A small masked image model, trained from scratch: width 128, 395000 training examples.
Rows from block 7 of a small masked image model, named by matrix and row number. Rows with one number belong to one neuron. Each number is 500 + 50 x the weight over its row's rms, rounded and kept within 0 to 999. All counts start at 0. Numbers have three digits each. After the name is the row's rms in percent of the matrix's.
After each neuron's rows are labels from the 100 images, of 14848, where the neuron reaches its highest value: "top examples" is what is common among them. Only what is clearly more common there than usual is listed. The data: pixel-art sprites of 400 made-up characters on tiled backdrops.
# fc1: MLP up (model.blocks.7.mlp.fc1.weight, 384x128), inputs 0-63
# fc2: MLP down (model.blocks.7.mlp.fc2.weight, 128x384, transposed), outputs 0-63

fc1.177 114:528509542514585551464508490489541446466478473572513463563493491405505435562459523437428509537423470549589479562523535514540570495463540567507551581560553400496500409526455521531537404451501474
fc2.177 101:527534497490502513515435389583479405459470494592524516501559556374545482455503438514467484453534451536502579510476536396490453516455505490443491479511540410429592488534527479570451385422560482
top examples: white; black

fc1.186 083:486550511614489457545540524501524502486524517542563499602449492463524500414449446417560522511476586486529477429427503503567484566555520485515499420495569539603482415505498510503501471467458456
fc2.186 077:545478597511419504446427531473535477559505517574450579491475539538537470465594469489541569538502466385514427446433510490509458467523529432490499536598496482609572481515490466539463479507469546
top examples: green

fc1.36 105:555565469439518512506448548494549491517474573490556551510434534496399587536553478372594488486442489479483580526399533452416609504495554587417487514520490595464521496478557433475487512464552415
fc2.36 095:549557507523589487478541452358495456443474583493530529494551454564468514536453515429524454450401407453452431535542550425411498518465449596477544473444487567521489525568561553446525488402473463
top examples: white

fc1.262 104:502440417546551485527483443450536484503539551571558532409617549464444538537511511488526515507525535491478535462460554538479469426452498526642459490499420450473465403407541570486493537494406432
fc2.262 046:368555279481539487534469480512491521496565498556616425506406545504487503482545545503535519440466486439515382507438461569528504549547536408408520510540495519468513330509436431506489479525483579
top examples: green

fc1.181 124:500413475465510445629595533450508502519516517474487520597461536587470464546473443535385530462410474496415455533493496521471488503558504564504382491496444455476484531475560493562520437508400570
fc2.181 117:491600580511451498427416475531468522501458527464536515373529501392560526470497522468660474552559521485582567459485535517564497574484482401489598531535555529520495455521421485446448572509598441
top examples: black

fc1.98 137:531497520461484471453579522560498469541512556493629440481502517400503494518468532568581459505509472516434506512510449424412541457476463409563489570384465533571375530448510407477455597554488480
fc2.98 097:483466508565510514525412462473546498485477456510463477525529477593486499460505496412433503540517578506509439496513506593543428550489578666457527490632557485406607461581552569486514399431469534
top examples: black

fc1.64 073:478462512503452484526518432497515513451575497536550474457521423449456535528448369587488552485562497400415498520546514475477589473486532534459525530509491485527608457480417582454520480578415597
fc2.64 057:529529415465531519536416534561498469461612482479607516460428554491530536489455453475556465539530546603470468557508451504484499435467549488657566467512588479462518532476517449575550553496582411
top examples: yellow; orange

fc1.24 064:458552526502577490481560448470513566492442594495383525400482498524505461515454480476493509535490447502546601423394498489475407492501532503540431511447541530456466573457465608517470544540493546
fc2.24 094:536409477526493554595505532465475386396552474482505542526535494402492430497474512526507407474494552492466461536613451512458607439605588449447472476526523489517426449461483485439556511504554487
top examples: black

fc1.364 073:489528470567542488509609422496483507475528583471441493357466503493462381523406461446482446567514471544553548470487497521459475513488505485526484462387477481504479625460475580515472506522523594
fc2.364 091:463471560396430500419420536520473590507464492540546524537547479487495545471561525581438536505522476474456438505457446504555427526454488533487575473527449638437540432551538416475481471524485509
top examples: orange

fc1.319 106:453481509485540430563520526604468474424419512491598576506545501500505504538429493486446524574471515489561561528559472535490531447506525571504584483522465506468502458496501416425617548638506465
fc2.319 091:493482479523494587470435432352514548521572517558394435484432527509464507445610538534551452497480574527456528476414511494511487522484409438524490503472493470499512501531538580545447435418490544
top examples: black

fc1.249 080:450521525507501591540523475445483456689535424578526483415514520507516531485472542463502567485412521532503455495538543545520480480463494502446554441524506513460518456553425532497536469492438434
fc2.249 138:439534538571520421441410569493497511450532523407476540490503529521547484535558450503523448488599487452496514548495376510410588551459587552523513462571458473427516462448545513518462483534561527
top examples: red; white

fc1.253 069:464442519485511456563574442465492500467484472493501525466533491474460535502529505505501387470554539545502536550510516494447558469504520478474496448515482511467441555464436459533532485488480555
fc2.253 105:598583460572474518481460560526511511484480483500507458561443534574500475466430494423509525557449430470549448425428537495562479544475448459538512537471522404519524572420518534514465491517505456
top examples: black

fc1.187 086:501546533468518514547517525495492539523527428480489452494428528445521460516447546464543533484543593532385443531485510454530597460459512539496525482544496523477516473514470451466339496476510552
fc2.187 110:440598514443506490441489543497523492506555547492503447550500540551556424540545566614446521511520454483520524464444577517517403585550495500463547483482470559484417601445499530525563489510477437
top examples: red; white

fc1.374 103:452471480470466553513577502489542539501519469512370510612488533587517464474511486465509467508468431504493617419492572518556458546574540509486491557581472477430495532460546434526535517473440442
fc2.374 108:434505516478487526544469587577515595512503474551434489510407479508490533464520546597497532480531554488540443493433475600424490434526541384472444445506427481527456569466453484590590471473538538
top examples: white

fc1.325 100:485463493475463570576493407462503510431541467426488486465445515455525481484422460512404511452498454628554550496425492469476485526442459467600535437580464483458464508500520448486447468417499551
fc2.325 096:494552522509505452587477459473574592385489390472449616460475510489518503576433548530496667528491487562508439534468504475466454554415507464549567424555457466531459353438527453458442508423489625
top examples: large; black

fc1.38 099:519523524533506500539495551497436407539480562539454564524608555531425556478517478489448519513528478480482572444465458565488486430529484533579516447497457451462487431534521486464469520414515417
fc2.38 069:445557567447425489527563478494507450524548512572486467535614586535486438554492423531504434552478466496527488535484492568553543570488497494445507410456484492456511495553513467469508455490487475
top examples: green

fc1.8 098:459559533532549358542539414457575524510496418491497483384562544484526470465510557535414415465409567481434505478486556498592461480553489590485516465475504515573435504532478470569499524514495533
fc2.8 102:575512448476601579405476526498550562538535529559471556526446523518508520434496445499553549494513516513503484414457495428472567450495461548533617582582476555474488501535535528600528399535523532
top examples: white

fc1.95 078:496402421464564512516472443382538413497554487504537515463507501506377533513390437583516519554487525527447537530478475476518491469478491589549501555560449502571464501521459603412507524532493457
fc2.95 063:427534497547543501570463485524511583469499440572479502436552458526518480533506548512559385440478474565468455523535439535451519594428479478537441506608534567477466604414551517484541469524529405
top examples: yellow; large

fc1.184 101:488571648459532509529444514482513454421496404472609517527440468555455491419529522512421480546505395459528581495538611574497504559505496553501422540507509553410585430439493459517388540486569502
fc2.184 087:481462473499529528447492469401412558491538556476513493473565524614559538482469492474442535591476524477525535500552509533493543479512605459481456410506465519536623478498490492499565528489480466
top examples: large; white

fc1.27 077:484507433577561444525427552526394523479433454544549484502511525522409599532477521619449533537445566508577513539501485448475528533443557541489541481544455464443410594534418438540474510427550487
fc2.27 086:486456472367426533543512487452568451430539433387472537465443511502515459531466527517544413480535481447452547500543625536479533473549544429470498436460547553461563449436601476478608504472425429
top examples: white

fc1.93 083:413501563521589488497450526486564426540446511514616460506457490516497398510469468490543504517497544522431386581455531520444462525427391533552481492514515451492473484552460420497569477491471520
fc2.93 084:440527519550425545469438513442527497513492457523473546511634486502469529573464537414445529478594507481456573513541380562474478520452453553549495543551530451505449584542570572493550600498557488
top examples: red; large

fc1.234 096:527448508562448538499599516488535563496527499622557511482558440485465519503456422509516530433538461443491487503461521518440594545435525554427468498536446478555508544495415488462491523583409613
fc2.234 095:464485503560470507428599427629571495428541488449476526478501459439513451501538472544434574474513460521500490457562464462350534496551506476447525546578494516517453517438400507483449473532357421
top examples: purple

fc1.291 074:611416501570616477531557424445456494428530468524557380587549592424427405483460501462479546508438530481575488490482503523563454522393446585508530573410463493560532482434641521524562550494494449
fc2.291 072:492594481429565454448412562500487482412443509459371554447465402534459492507554528522510448424561512455498635451527493548514456509587490475491518487513451484523512412456435502487523493551535570
top examples: orange; pink

fc1.287 079:554456496499489538515561576518513422567474499523500493431443435495452434485453460518507597485509494531537584457474478451547469580502523475464499482608423465558506503436544537418467481490394481
fc2.287 085:458495459414581463573529537490465543488572563460478482451608567509481549553555521555445446528538613555440440570571520496469517445503503495579538508434576511476552456567447448520530522512547517
top examples: yellow

fc1.290 077:550495521422427470504588452494486592422561537471512431504500390458468557501467537454503481455453497471465513510436580537480465518440462517504512546453484455432427535413520444439532447534466507
fc2.290 100:504448495543498506555456529490547550532487587533452564403411525553571445531478407497533419514481506504478498483516465450482579498429549506507388431421429434504589503515429447507508564474529459
top examples: orange

fc1.31 091:509581538460561547435453460518540477521473550516622481328537519444484549452507540460636441482561470466547586438514583536493552505429502429469637495502564508520485455485458547408513486448536459
fc2.31 106:412427453504449498502543533418446538434503427508404495596503554485498487490542414545444524516514566461491463580426416424506427520568513576519355521493446546540518460524536481535464487529428535
top examples: red

fc1.160 102:573564493426507528467438461512451486489447532514531502400533521479496519512578488416560489530491552504563543448451587437495515560457475479534577490482554599514518429460526524390461580442535500
fc2.160 142:514542489494538504515542539564529439472515536460549457491508490477504459488465591481429434468527515509445437470567479559450583453411491489509567501503499408503430536439489547497585468506551546
top examples: black; green

fc1.13 067:566535475460485477483473543425564492562558549433509557458479502484414497487372398480578459499495540489454488412489508522583456518539537539489465448549605541461500455478504520397518462501517511
fc2.13 088:390537507492526520465461503547448473554460545505493494471506502583578577532592486458483556518548527507574502539505569467470497504453454456438513495423452391541534559550480412641451482455489484
top examples: yellow; large

fc1.188 095:507489424443541435495565442562417470528484498398588497434412510491407580478512442541577480512461596602513498480500546545432455472512468490471574562531507539492484580449464577476460453569500466
fc2.188 058:501556441489484509523468507512500518496558542550583482586516509493542466519489492474514462462498446474548508518450535478544500513522565484441448451503452434333418314610533516481519510467503490
top examples: green

fc1.123 079:459486518512460396433482437440609523548506463493464493380460508498502492470495482522432424506480552489464435403436542478541451510601419503458565566536511535568451468544477534536466460517459493
fc2.123 107:431495497506432490585492511507422420493500445394486562458578462466489482552564567554370489507413476467547495509559453570510360534516569541495386483442509499496503484513476469424483588407526444
top examples: orange; yellow

fc1.124 078:501450434540523497523371557520428466465495460522547588495529496454500523510530508552536557454465622477575436513571549506494590522466571566455570516480467501516474575529459435524507464464500455
fc2.124 117:486495477473473500462593488512515578563455551588538482504408446518520597437500448457417565541586501484527531572399477498562433542399365576496514502505443423562539502560502454561534548520485549
top examples: yellow

fc1.197 087:535470473465452501512474496467574535603386449498483517510440591549414558456552583504519393497536539481510405427547507514458415577530493490497405605497425492565484505579561545486465534517512499
fc2.197 149:513524465451557485524496457536518506551570477553540467473530510420531547484479432532553595525532554487466550582500493462498542508502537553534535464448537521476489574505487451559499482499446467
top examples: yellow; large

fc1.110 088:522501576590526488477481436425527485432551509623477535538505609465518437484441497546517519465638526506482612524458479473434496519426479586581505500448553481521478464557510449498570565538428444
fc2.110 055:454389433467572459495515538545452493523438486365543448501551445490485560480545520496513519440410521543494448501550434525539586414468486447533530496520497535395565437481560525606539481507550540
top examples: purple

fc1.91 106:450473497422521444495406479484559480309506540469486530511512518391463453539505501492488410562528544486553593534485497559481496501521500553570516541522519420378475546524547515546486474440474587
fc2.91 082:469564572567556573484556499508471514632486486466492548472501517606603587471478473478478558480468505453459449482524479445525543504494456522470531375527420536563484351480471479464524518580554421
top examples: large

fc1.92 085:436508499435489474519542475502511472561514486455467530514441583523497471440486453431543384516553525576410542459450505566520547579504491485543506545445594465582493547511460435445530510578495477
fc2.92 069:486425390543462513457444480517569563436492463456493529448528599522565454551508514480506510612458526524443446482481532466504589549517537435531478533403540576424490563432483425488464542446510476
top examples: red; purple

fc1.340 073:558469383478557474586472441555532484482521480415584468405407485433476452474483408503559509509544545539511450488507548577471544523435482442406476558501547439568507552527498512538501439530544534
fc2.340 077:471532482491512456497519514461435491552534567514534483626560514540579537536469502504511542461473551540453717535488506487500450457532547483536518474602426452395478515469537473494461499415430434
top examples: red

fc1.171 111:448510409524430471543486447555448470537304443509557551566458520540394537517451496475557563498586489533473563501542528555487582497445483429474537489482494475477551535471573483393519461522529495
fc2.171 085:582552490499569528555510496468434447526370576531408582547501443538438518439452477485553573468548425453478491565416515431489474488455522402588535420457461495545581567501457473455483486562523499
top examples: black